config.toml
spec_augment = false
win_length = 512
depths = [5, 5, 5]
loss = "cross_entropy"
residual_init = "scaled_by_depth"
weight_decay = 0.0
Rows from block 4 of a small sound classifier, named by matrix and row number. Rows with one number belong to one channel. Each number is 128 + 32 x the weight over its row's rms, rounded and kept within 0 to 255. All counts start at 0.
After each channel's rows are labels from the 100 clips, of 14976, where the channel reaches its highest value: "lies over" is the class under the peak. Only what is clearly more common there than usual is listed. The data: songs of 200 made-up bird species, synthesised, often over outdoor noise. In brackets: how many of the 100, against the usual share in percent.
# convs1: 3x3 conv (model.blocks.4.convs.1.weight, 64x64x3x3, standardized in use, each kernel summed), inputs 0-63
# convs2: expand pointwise conv (model.blocks.4.convs.2.weight, 256x64x1x1, standardized in use, transposed), outputs 0-127

convs1.10 [ 81 124  78 126 112 116 118 128 130 134 153 124 159 116 114 127 114 112 137 144 162 129 135  89 146 129  76 140 163 132 112 190 102  77  87 144 133 230  29 120 106  87 143 160 137 151 136  85 136 130 138 105 118 163  65 201  97 135 101 127 137 147  95 137]
convs2.10 [150 130 135 158  95 148 127 124 105  12  99  87 159 128 155 105 212 114 132 121  85  82 118 125  81  94  70 127  46 134 141 114 167 135 176 143 116 167 129  93 115 157 121 139 107  68 208 178 158 142 120 114 124 120 165 191 103 190 118 136 136 110  85 135 121 128 176 139 169 185 154 168 124 116  87 154 109 205 162 103 118  75 123  99 166 134 116 166  88 144 171 197 115 104  48 164 139 108 116 111 114 120 119  87 154 117 101 155 138 138 152 108  88  92 112 126 122 177 117 135 120 179 126 137 123 134 155 115]
lies over: downsweep (48 vs 4.9); steady whistle (28 vs 5.6)

convs1.25 [209 124 173 119 130 115  93 116 115 129 131  83 125 110 146 116 165 165  98 147 150 125 143 143 133  83  76 161 142 120  81  96 123 121 123 144 123 160  80 115 120 210  99 173 126  78 175  71 122  98 119 135 151 160  60  98 151 186 142 123  81 131 164 100]
convs2.25 [137 180 115 112 132 146 114  97 104 129  99 154  62 182  95 147 215 104 100  83 120 109 142 104 137 187 184  76 134 129 134 120 131 158 168 109 137 152  85  81 130 114 133  79 144 164 127 119 164  59 146 120 159 106 115 136 173 110 134  76 176 139  95 140 159 149 111 120 150 109 172 188 126  75  71 128 193 128 134 104 122 129  88  98 159  65 136 130 117 108  93  91 160 100 109  57 118 175 130 165 120 109 133  85 184 158 176 110  44 118 108 108 106 112 101 197  92 142 150 111 112 154 104  89 116  74 147 121]
lies over: arch (44 vs 3.6)

convs1.17 [123 125  98 128 169 134  99 126 190 145 113 161 175 127 146 187 101 110  96 115 216 108  96  52 107  96  61  88 121 115 138  60 114 117 147 152 119 147 140 153  79 108 144  99 152 139 105 136 108  85 159  83  98 156 109 121 163 150 114  90 162 109 105 108]
convs2.17 [135 159  99 126 145  93 134 171 144 166 138 104 142  80 173 194 152 146 105 151 146 136 123 115 143  96 127 158 129 124 124  96 178 114  96 170 156 139 106 154 145 138 169 132  40 135 144 128  88 130 135 151  84 126 149 162 120 153 136 199 101 152 170 156  95 157 133 150 180 122 127 201 147 110 152 124  85 137 189 165 153 128 188 134 104 118  66 167  83 145 193 133 109 194 146 173  97 132 107 109  75  29 107 141 137 175 146  86 115 142 152 135 150 117 115 100 122 166 174 176 111 171 118 161 164 138 147 137]
lies over: steady whistle (71 vs 5.6)

convs1.48 [113 143 137 121 131  93 131  71 148 111  99 138 148 111 157 147 158  77 106 112 119  93 182  75 141 116 131 167 106 182 168  93 147 142 139 141 128  78 136 163 142 125 112 104 137 115 153 139 189 139 178 188 132  98  97  78 125  65 134 115  53 146  84  60]
convs2.48 [131 116 115 166 101 135 135 135 150 104 121 176 137  30  84 149 123 110 125 159  96 118 115  71  91 150 154 113 136 121 125 124 135 132 111 148 152 113 120 146 142  80 145 159 116  85  35  78  84 174 119 101  99 152 141 129 134  61 126 146  96 143 168 115 146 140 100 153  69  56  90 119 170 136 121 100 151 129 122 139 162 152 109  42  48 101 155 119 103  85  74  66 126 150 128 132 117 138 109  96 151  85 135 140 115 153  88 120 115 107 131 160 152 131 164 103 117  95 149 105 187 105 154 131 149 155 136 128]
lies over: upsweep (38 vs 4.4)

convs1.24 [171 103  89 119 148 105 105 132 118 151  97 177 130 115  73 170 130  49 152 123 200 109 102  65 137 126 118 115 107 157 120 156  41 124 104  83  93 208 121 131 105 114 125 103 162 106 141 154 109  91  96 148  81 100 104 160 146 153 126 101 142 125 110 138]
convs2.24 [147 146  81 130 145 180 119 126 109 172 130 153 151 168 146 176 142 161 126 169 159  89 102 154 122  91 145 136 126 119 129 154  79 136  74 130 117 131  79 213 123 144 124 164 108 103 184 145 162 148 116 154  99 159 120 146 110 138 140 125  75  88 117 125 162  66 123 164  63 169 107 112 125 155 127 132 153 107 160 144  99 195  29 113  89 154  88 121 135 150 132 162  91 135  81 132 162 129 129 118 195 125 153  77 156 179  29 189 178 108 119 135  78 185 133 165 181 128  79 162 136  93 126 133 108  92  73 110]
lies over: dip (60 vs 2.6)

convs1.42 [109 110 171  83 129  97  75  82 100 130  82 114  99 103  74 183  99 164  76  81 124 132 142 106 176 136  82  90 128  86 170  97 121 140 125 122 156  89  92 160 188 149 128 132 141 134 193 100 120 177 169  71 162 162 105 132 131 156 140 139 149 135 113 118]
convs2.42 [ 94 113 108 110 148 148 102 133  76 143 117 138 141 142 160 113 155 115 119  99 119 136 178 125 157 127 120 113 155  85 112  75 163 173  95  90 165 110 177 107  84 159 104 108  86 151 170 133 117  97 107 217 146  69 170 129 133 161 129 111 218  83  97 123 152 127  94 104 143 167 150 137  55 168 160  82 151 120 101  91  72 122 117 100 115 136 100 129 160 184 138 146 144 120 133  31 112 155 178 108 138 114 111 156  99 114 137 151 124 100  47 102 140 155 122 156 102 123 126 174  88 148  99 142 124 107 133 170]
lies over: downsweep (57 vs 4.9)

convs1.3 [157  96  86 163 145  56 143 105  93 147  98 115 142 142 128 206 104  43 103 149 116 138 137 118 103 140 157 134 108 177 183 118 101 107 134 102  72 128 137 139 146 130 101 136 112  90 161 143 151 128 102 180 140  80  99  89 156 140 188  92 123 113 132  62]
convs2.3 [132 143  92 156 119 148 152 137 156 161 136 127 113 133 135 158 105 152 236 121 125 139 124 166 122 145 159 136 106 141  93 126  88 121 127 127 124 125 144 171 167 166 132 205 134 114  74 117 145 167 122 168  72 161  61  90 134  74 138 139  74 137 155 159 163  78 147 104  98  89  96 116 157 116 133  94 143 138 107 151 128 135  77 105 101 125 116 143 113  91  99  74 103 173 127  91 170 123  90 136 163  94 179 156 206 151  89 121 159 132 114 130 113 135 117 132 176 125 116 114 152 112 141 104 163  73  94  77]
lies over: arch (52 vs 3.6); upsweep (37 vs 4.4)

convs1.44 [166 101  31 184 143  55 126 155 106 148 112 136 147 134 113 195 117  74 178 162 160 112 121 123 122 156 171 133  90 175 142 102  93 106 127 126 105 173 121 125  82 115 126  93 157  99 139 152 107  68  89 157 142  75 134 128 117 121 154  87 146 125 113 118]
convs2.44 [156  96  39 185 161 109 115 151 115  81 121 139 188 101 101 148 132 168 232 130 109 101 148 127 152 163 122 161  90 149 159 177 126 102 160 147  99 112 165 175 119 141 164 230 124 132 130 180 136 159  84 163 119 110 104  96  82 107 131 127 101 148 136 160 157 134 145 196  97 121 104 126 156  73 171  99 140 141 175 135 170 127 111  41 103 150 153 147 117 152 172 124  97 165  82 124 168 108 125 151 154 123 220 132 151 163  95 164  98 106 169 119 141 151 151  95 124 173 109 126 165 123 203 130 138  91  88 107]
lies over: steady whistle (59 vs 5.6); upsweep (27 vs 4.4)

convs1.18 [109 154 166 114 137  92 127  56 131 161 147  96 101  83  99 196 126 169  49 119 117 149 124 148 145 156 150 113 110 111 163 150  52 128 100 112 146  91 112 132 177 116 152 103  98 129 153 144 107 169 125 134 154 163  54  83 160 108 186 128 142 122 100 101]
convs2.18 [137 181 120 122  79  74 162  76 122 147 145 138 102 135  75  50 148 115 143 152 121  81 156 202 113 147 138  88 127 126 122 150 135 130 136 126 162  45 166 126 176 133 146  91 128 108 146 106 115 151 122  99 106 117 132  96  95  91 109 159 136 121 128 103 142 105 115 150  81 149  90 154 158 170  71 147 148 126  87 127 108 161 121 142  97  68 177 112 138 111  38 112 134  85 102 122 198 150 128 127 154 158 111  81  90 113 164 147 125 166 106 178 151 117  99 114 144  97 172 141 184  84 128 147 152  90  92 146]
lies over: dip (61 vs 2.6)

convs1.32 [151 173 184 155 133 128 127 175  68  86 116 109 140 110  92 103 190 182 164 179 116 155 156 189  95 112 137 118 176  80 145 110 112 125 119 102 148  77 111  83 136 146 127 130 118 151  71 110  53 116 116  87 112 148 184 149 161 132 151 119  93 135 131 131]
convs2.32 [139  92 168  47 126 138  97 120 125 112  82 119 103 125  77 102  97 125 148 113 111 167 151 114 124 132 123 107 155 167 145 158  99 182 193 123 101  64  90  63 157  79  76 119 118  75  54 138  74  52 144 122 152 180 159 107 155 100 140 136 110 137 163 174 150 169 126  86 123 134 116 134 127  69 167 129 162 138 120 121 109 155  87 107 192  95 100 143 156 162  91  85 136 130 129 149 112 134 191  82 130 148 116 176  90 112 170 110  93 108 121 137  77  94  94 139 111 108 122  87 130 117 125  32  84 134 159 124]
lies over: harsh note (53 vs 4.6)

convs1.20 [135 122 132 102 141  89 155  94  33 178 125 126 122 176  89 189 135 113  95 122 123 121 116  80 111 112 145 121 152 157 123 134  96 108 134  87 120 146 124 105 150 124 105 113  82 129 153 119 101 124  84 178 126  87  35 145 177 142 165 120 123 147  88  53]
convs2.20 [142 118  70 129 159 123 127 168  72 164 128 147 125 134 145 145 116 200 203 108 173 122 148 154 133 121 206 182 142 106 113 164  83 122 144 107 146 116 166 124 145 201 166 139  99  96 138 182 128 135 122 143  70 131  51 114 106  96 148 108 136  61  93 143 150 103 161 105 124 158  91 152 128 143 116  89 152 136 102 105  95 140 104 107 103 175  86 145 151 145 113 158 172 141 114 105 168 131  69 109 202 140 170 112 177 108  74 116 196  95 122  78 147 197 115 187 133 133  91 181 153 115 141 111 141 174 101 126]
lies over: dip (61 vs 2.6)

convs1.38 [126  97 165  68  91 147 135 111 190 161 142 106  89 179 176 106 129  78 119  88  84  94 122  96  86 149 111 200 146 133  83 129 151 121 147 131 125 121 132  83 149 149  80 155 129 151  91  95 117 205 117 100 144 106 104 111  99 112 132 123 128 147  95 202]
convs2.38 [ 74 107 147 116 111 119 120  77 105 132 133 134 106 129  97  85 163 113 133 110  75  92 168 112 127 173 100 110 114 126 122 136  98 128 116 138  80 155 134  68 178 113 120 132 127 149 158  98 124 115 108 133 166 120 143  97 165 127 159 115  96  85  84  91 129 175 111  99 106 133 164  76 115 115 118  61 108 124 126 103  31 106 110  82 183  83 150  91 155 113 119 168 159 113 112 132 148  89  70 152 134 149 129 149  60 122 115  94 105 190 141 127  94 140 136 175 111  94 160  99 147  81  99  97  77 166 134 115]
lies over: downsweep (29 vs 4.9); dip (27 vs 2.6)

convs1.27 [134 109  76 115 104 110 118 149 154 132 144 153 141 162 101 144 109 127 148 128 178 138 155  96 175 117  94 146 149 155 101 186 101  70 100 114  96 207  22 123 102 116 143 154 143 138 104  88 107 130 118 128 136 165  74 200 109 173 106 132 123 125 114 169]
convs2.27 [180 153 161 148  89 144 156 130  89 100  79 132 119 105 164 126 206 151  80 106  89 136  99 134 152  51  90 111 108 152 156 123 161 116 134 176 139 127 101  98  99 153 134 148 164  92 173 133 137 148 117 110 123 147  98 168 105 175 117  94 123 100 106  83 118 136 145 149 129 155 143 121 153 171  69 152 113 207 216  98 109  77 127 106 143 141 110 156  86 140 142 109 147  89  87 176 137 122 105 128  88 140 126  63 155 148 112 105  82  90 175 134 111  76 105 145 113 201  88 145 195 145 130 134  87 104 154 125]
lies over: arch (68 vs 3.6)

convs1.16 [ 82  69 101  98 164 113 101  90 135 164 139  87 107 119  88 212  48  98  86  92 112 121  96  96 177 107 102  91 113 157 158 119 168 124 174 104 129 148 104 167  98 116 136 152 181  86 135 127 136 143 155 130 162 177 109 137 156 123 132 109 173 107 102 131]
convs2.16 [ 88 109 125 130 157 121 132 161 117 156 171  67 152 121 173 129  87 149 137  86 100 142  94 100 129  96 157 165 133 198  88 118 131 122 134 120 110  97 115 157 137 167 143 119 107 149 151  86 166 122 147 143 113 106  85 131  64 175 140 165 125 142 154 130  87 100 122 109 255  81 129 156 136 148 152 142 100 122 153 198 181  91 179 138 135 156 115 171 135 146 185 120 110 131 125 125 112 154  87 166  99  38 112 136 128 120 137 151 179 142  93 138 166 121 137 108 135 118 121 122  71 117 101 187 170 120 128 176]
lies over: steady whistle (48 vs 5.6)

convs1.55 [128 132 133 107 147 102 161  71 117 114 126 131 117 128 151 153 160  85 115  96 107  91 181  12 137 156  74  99 124 161 194 123  68 137 127 134  81  81 129 130 134 110 143 122 130 129 195 123 185 138 162 156 136 161 105 125 112 131 135 123 123 114  80 180]
convs2.55 [ 94 147 183 115 119 103 141 154 134 109  76 118 115 140 149 191  91 108  83 134 114 184 152 126 112 111 148 120 148 127 145 140 112 160 127 147 100 147 143 124 128 103 100 105 156 149 104 108 119  67 137 189 190 176  98  96 152 113  70 147 107 126 145 131 110 157 145  97 124 125 133 112  78 164 115 149  69  82 144  96 111 104 135 150 156 162 113 135  62 144 159  83 139 132 179 151  50 123 142 128  67 120 103 151 110 119 163 124 112 149 143 126 160  86  53  88  92 160 183 105 105 220 106 120 100 109 155 171]
lies over: steady whistle (53 vs 5.6); dip (31 vs 2.6)

convs1.41 [120 127 100 142 163  71 155 147 131 145 179  98 131 148 118 230  51  88 127 190  82 156 133 128  93 134 147 118 119 120 186 137 136 126 139 121 133 161 128 164 129 101 163  85 130  79 101 110 128 139  83 109 175  52 117  93 140 125 156 104 133 151 112 101]
convs2.41 [130 177 115 136 149  92 133 121 105 116 113 125 107 101 187  94 125 177 117 175 147  76 122 173 124 194  93 214 111 123 149 125 157  95 125 129 175  75 214 106 216 183 192 162 109 132 149 158 130 182 131 117 101 160 128 113 109  93 193 115 121 163 124 158  97 121 133  85 128  47  96 107 163 121 118 131 118 171 113 131 137  76 142 133 139  98 183 125 168  90 115 104 138  86  99 137 127 163 129 113 146 114 110 168 143 130 101  91 113  59 156 121 177 135 117 132  84 128 146 130 124 143 168 164 162 112 120 202]
lies over: downsweep (53 vs 4.9)

convs1.5 [115 118 103  92  80  97  83  67 130 125 103  91 139 113 108 121 124 126 143  93 102  94 137 125 146 172  80 167 137 134 180 111 114 107 114 124 139  96  94 115 128 138 137 120 167 121 165  51 179 153 195 119 183 211 184  80 118 109  83 125 131 112 152 135]
convs2.5 [101 164  84 147  98 110 162 127 132 132  93 128  41 207 181 165 159 117  87 149 114 168 131 110  91  59 154 103 168 101 127 127 123 134 151 151 124 113  65 139  96  69 116  96 157  78 110  81 110 105 119 124 127 153 128  77 125  75  98 125 162 131 145 102 159 103 143 167 128 103 119 136  99 136  93 151 158 109 162  62 112 131 156 111  97 138  72 151  92 146 128  88 148  95 113 160  79 177 101  97 104  84 113 103 123 118 132 126 140 107 123 187 142  82  55 150 109 160 121 123 169 140  89  89 115  86 115 165]
lies over: steady whistle (60 vs 5.6); dip (35 vs 2.6)

convs1.46 [111  90 126 118 150 152  94  62 109 186 129  74 118  60 127 138  69 113 127 152 104 104 110 109 139 109 111  54 109 129 148  91 185 144 212 152 111 113 144 153 141 144  78 125 163  90 148 138 113 155 124 130 168 132  92  80 145 115  80 137 152 146 102  83]
convs2.46 [133 187 117 121 113  83 142 132 151 110 176  77 115 103 125  72 157 126 125 181  91  52 102 165  93 168 146 140  98 117 135 145 182 135 121 118 146 124 132 135 109 155 134 139 124 153 117  79  92 159 110 163  88 149 163 118  87 123 134 178 158 185 126 105 157 172 120 170 118 113 127 101 192 137 164 133 175 110 106 135 116 154 158 145 148  99 142  98 139  89  75 145 116 128 103 121 139  81  90 151 127  85 122 161 140 169 112  82 102 136 122 158 121 180 164  68 138 112 184 129 156 114 109 143 221  79 100 146]
lies over: dip (35 vs 2.6); downsweep (27 vs 4.9)

convs1.28 [201 110  96 137 112 123  89 172 129 207 133 135 160  58  92 156 116 132 102 161 138 174 115 132  82 149 167  84  94 128  95 129  85 123 125 144 142 108 155  84 176 109  89 107  91 105 149 159  97 109 120 165  97 130  68  91 189 112 162 118 121 148 108 144]
convs2.28 [172 121 131 104 133  72 170 102 184 177 160 135 138 148  93 137 166 143 135 197 148 129 151 164 166 152 147 142 168 120 138 141 141  83 125 105 128 123 122 141 165 140 138 152  99 114 109 119 103  97 150 120 116 110 134  94 124 125 126 166 130 182 123  76 139 142 102 124  51 160  56 148 151  84  65 125 152 111 116 109  37 162 127 113  62 195 148 122 142 135 102 127 168 148 186 128 122  87 148 108 153 156 145 114 103 163 137 107  99 127 112 123 159 135 135 147 102 110  90 154 162  84 166 102 141 116 115 132]
lies over: upsweep (54 vs 4.4)

convs1.58 [ 95 180 116 124 109 180 107 100 149 102 173 146  92 136 109  84 120 122  56  76 172 144 143  80 130 125 129 158 112 120 105 144  69 130 115 156 136 139 150 158 133 137 228 131  84 147 126 167  98 145 127 147  65 115  45 149 104 125 107 127 129  92 130 127]
convs2.58 [160 148 145 117 162 164  85 146 103 209 138 113 162 189 145 100 130  91 115  94 179 111 127 180 141 147 107 129 149  67 182 100 137 137  88 100 133 219 146 114 121 161 145  74 126 109 160  83 138 104 201  77 141  51 117 168 115 181  99 124 117 135  61 148 127 155 106 110 112 178 126 170  90 143 135 128 131  98 101 123 109 138 148 196 100 130 175 132  90 179 140 209 140 122 138 105 147 125 146 161 134 147  92 102 103  72 124 167 132 133 113 122 172 159 142 146 160 127 118 169  80 110  86 209 166 178 171 149]
lies over: downsweep (43 vs 4.9); dip (36 vs 2.6)

convs1.31 [108 135  91  81 135 145  97  88 166 109 125  64 173 136 132  92  98 140 100 126 118 155 138 148 162 165 115 130 197 119 133 141 108  88  93 118 118 207  79 119 119 148  82 150 141 167 144 111 139 152 160 103 136 165  64 140  83 156 115 122 140 101 148 222]
convs2.31 [123  92 116 147 106 147 167  82  72  60 113 109 154 120 124  70 146 110  84 151 123 154  88 110 175  66 114 102  68 128 173  97 166 157 130 207 117 151  96  54 162 135 105 103 135 139 175 183 134 157 152 115 172 109 176 166 161 161 138 163 136 132  85 128 120 150 115 153 112 205 186 128  99 155  61 129 135 140 158  76  96  98 115 111 137  72 136 162 115 127 111 135 128 112 135 178 159  83 161 128  86 128 124 119 122  97 112 153 116 155 130 111  69 110 133 120 123 201 110 140 168 118  81  98 100 132 183 118]
lies over: downsweep (61 vs 4.9)

convs1.51 [176 128 139  57 138  81 142 124 107 159 125 107 114 169  77 128  80 145  83 115 123 181 154 119 139 166  87  80 172 173 144 105 140 109 117 127 107  58 102  92 170 159 144 143  94 162 202 133 120 167 114 118 132 126  71 140 163 170 172 113 135 132 157 145]
convs2.51 [133 103 161 113 135 119  88 141 119 124 128 117  98 100 131 131 100 140  90 136 126 169 148 112 219 132 152 113 152 146 159 121 137 102 114 110 170 154 118 100 142  74  90  84 124 128 128 155 107  87 120 179 146  58 103  76 133 134 128 157 106  98 180 107 112 143 127 112 160  98 124 197  96 153 135 151  80  68 133 114 112 128 114 139 121 164 138 168 148 216 187 126 126 141 160 128 127 165 145 153 127 162 122  91 145 144 153 116  80 160 144 102 155  92 123 175  68 155  95 153  59 161 126 130 124  99 189 205]
lies over: dip (41 vs 2.6)

convs1.7 [119  70  67 100 118 120 108 105 124 177 140  86 158 109 107 219  55 114  92 127 136 156 100 111 195 132 129  80 107 145 179 105 119  61 136 126 124 139  96 139 141 113 173 156 154  91 129 158 107 153 146 122 185 123  98 112 144 134 172  95 158 103 131 126]
convs2.7 [ 58 144 108 131 160  70 108 133 103 116 167 108  77 119 107  72  82 115 147 163  85  92 118 132 119 120 117 121 149 166 145 106 128 146  86 168 124  34 111 124 130 113 109 137 116 149 159  39 115 101 110 102  10 105 102 128 109 167 194 139  80 143 149 109 131  88  85 117 128 124 119  65 126 166 137  71 106 129 153 189 199 131  81 126 165  91 158 201 138 104 128  73 148 100 110 107 125 222 118 144 146 138 120 141 121 140 140 155 168 141 133 165  97 126 165 132 147  99 119 129 136  64 137 176 123 102 140 114]
lies over: downsweep (46 vs 4.9); arch (27 vs 3.6)

convs1.14 [125 136 184 132 123 115 107 117 111  73  92  98 137 136  79 117 138 168 169 164 108 122 144 200 142 155 145 127 152 108 126  24 106 145 100  91 143  70 111 119 103 138 133 146 129 138 102 101  99 106 167  91 164 209 179 116 134 146 144 130  93  78 163 148]
convs2.14 [125 151 153 127  81 116 144 171 104  94 123 166  65 129  83  91 163 100  78 138  85 106  91 126 100 135 120 109 107 130 128 126  69 139 135 111  94  84  63 105  97  78  75 112 156 137  64  99  98  95  65 146 128 191 145  85 152  93  98 120 155 150 136 143 160 156 113 134 139 135 168 118 106 143 135 138 169  96  72 139 100 168 109 148 147  88 150  43 185 136 133 105 144 143 117 124  86 107 153  98 137 118 116 156  98 146 159  92 113 165 129 203  78 103 103 117 108  71 163 116 122  56  92 127 108 131 165  60]
lies over: steady whistle (67 vs 5.6)

convs1.23 [122 133 147 137 152 177 157 122  64 162 145 112  79 134  72 155 103  96  66 150  77 178 159  60  83 122 133 116 120 106 132 135 123 119 132  88  82 101 154 103 154 129 156  89  90  64 187 171 153 150  83 100 140 139  73 107 151 104 153 146 125 144 137 126]
convs2.23 [174 175 135 108  98 101 137 112 130 118 107 113  89  81 134 159 113 142  96 128 176 156 133 142 139 147 108 128 133  98 132 133 127 143 158 117  96 121 168  96 140 110  93 112 165 154 142 153  76  89 133 102 155 105  78  78 192 164 133 173 108 144 132 168 111 123 188 118 177 121 104 163 138  51 140 148 152 122 144 116 109 132 128 148  73 206 156 121  91 143 106 116 158 149 190 176  83 138 166 101  84 129 136 138 145  80 133  84 114 124 159  91 173  98  96 126  89 216 110 164 142 201 136 135 120 123 130 188]
lies over: steady whistle (69 vs 5.6)

convs1.39 [141 162 173 118 172  93 142 128  56 116 112 148 153 149  54 155 133  96 116 140  97 121 128 137 100  86  90 129 158 172  97  95 178 198 152 111 169  53 188 129 163 115 134  93 123 102 108 122  87 103 149 149  80 155 151 125 135 149  96 113 138 144 118  76]
convs2.39 [121 132 149  76 183 173  81 205  46 138 126 125 112 160 174 157  94 145 123  60 128 191 121 106 141 116 122 144 154 132 144  87  75 123 102  60  64 119 180 146 127 123  96 107 112  82  79 124 139  87 100 162 144 174 134  91 163  86  88  42 137  88 128 166 164 138 120 112 141 173 138  83  98 169 199 142 118  78  60 150 145 150 143 156 138  84 120  59 160 145 153 172 148 135 138  94 120 130 153 111 139 155 119 198 168  99 108 166 186 130  81 100 115 183 105 151 142  72 122 149  79  77 126  91 103 107 142 115]
lies over: upsweep (38 vs 4.4)

convs1.52 [124 118 140 121 191  84 159 102 153 107 152 183 152 130 109 118  98  94 134 168 183 142 129  35 120 155  95  96 129 142 126 123 157 123 167  99 130 134  96 171  76  73 128 114 139 130  60 116 143  89 108 103 112 102  47 130 142  92 147 105  72 124 111 142]
convs2.52 [168 127 138 114 119  97 125 138 160 124 106 116 182 126 177 161 136 123 110 156 108 135 132 124 173 118 107 156 122 141 117 105 170 109 119 174 128 143 141 159 129 126 137 145 122 137 138 128 144 155 165  75  96 163 121 157 102 166 120 138 125 122 159 138  22 127 157  90 167 101  95 133 151  84  97 151 119 194 181 124 220 113 133 122  93 182 103 157  85 106 134 125 131 192 166 145  65 114  60 123  87 101 120 100 150 166 120 117 137 114 213 117 134  84 116 113 110 161 141 140 156 173 125 161 142 156  81  72]
lies over: steady whistle (53 vs 5.6); arch (47 vs 3.6)

convs1.36 [135 134  58  93 112  99 147 181 156  75 119 125 153 136 103 109 109 151 111 117 138 160  96 223 115 159 166 151 170 141 161 109 107 127  74 114 133  91 129  90 112 172  76 136 117 160  91  98 124 161 144 107 117 180 178 102 120  56  95 151 118 100 115 146]
convs2.36 [184 162 197 134  58  99 147  79 120 163  92 102 148  84  65 132 105 117  84 144 129 186 169 121 102 103 120  78 129 122 147 155  57 140  88 143 110 140  97 114 125 103  70 100 171 117 119 165 170 112 144 117 163 144 126 121 160 110 134 102 134 138 145 124 128  82  67  98 125 129 140  93  70 121 135 168  13  87 134 109 152 121 133 130 128  80 144  93 125 176 148  94  78 111 162 153 126  57 173 182 126 180 137 100 114 108 159 108 140 149 134 164 120 119 146 140 110 148 185 100  93 141 120  89  69 100 128  52]
lies over: steady whistle (81 vs 5.6)

convs1.15 [ 79 101 150  90 136 110 139 103 148 141 139  81 124 106 149 153 126 185 100 133  80 164 100 141 161 173 131  82 152 112 145  89 137  67 132  71 109  78 120 123 154 128  66 166 110 113 161 120 133 185 153  92 138 196 150  76 167 152 126 188 132 121  95 156]
convs2.15 [148 134 181  69 137 131 132  98 131 139 164  64 139  99 107  79 121  80 108 147  81 167 146 108 162  93 144  87 109 171 157 141 112 148 121 152  90 115  99 101 118  87  64  87 170 140 105 123 137  85 107 126 158 148 147  89 140  92 133 124 131 159 138 155 110 140  68 127 117 100 181 119  86 119 161 137 143  82 107 143 179 115 133 110 152 100  90  95 155 171 173 142 145  78 116 129  38  69 191 163 116 154 123 151 110 154 180 112 124 170  87 119 104 101 137  98 147 122  79  90  63 140 126  94 117  54 168 112]
lies over: dip (35 vs 2.6)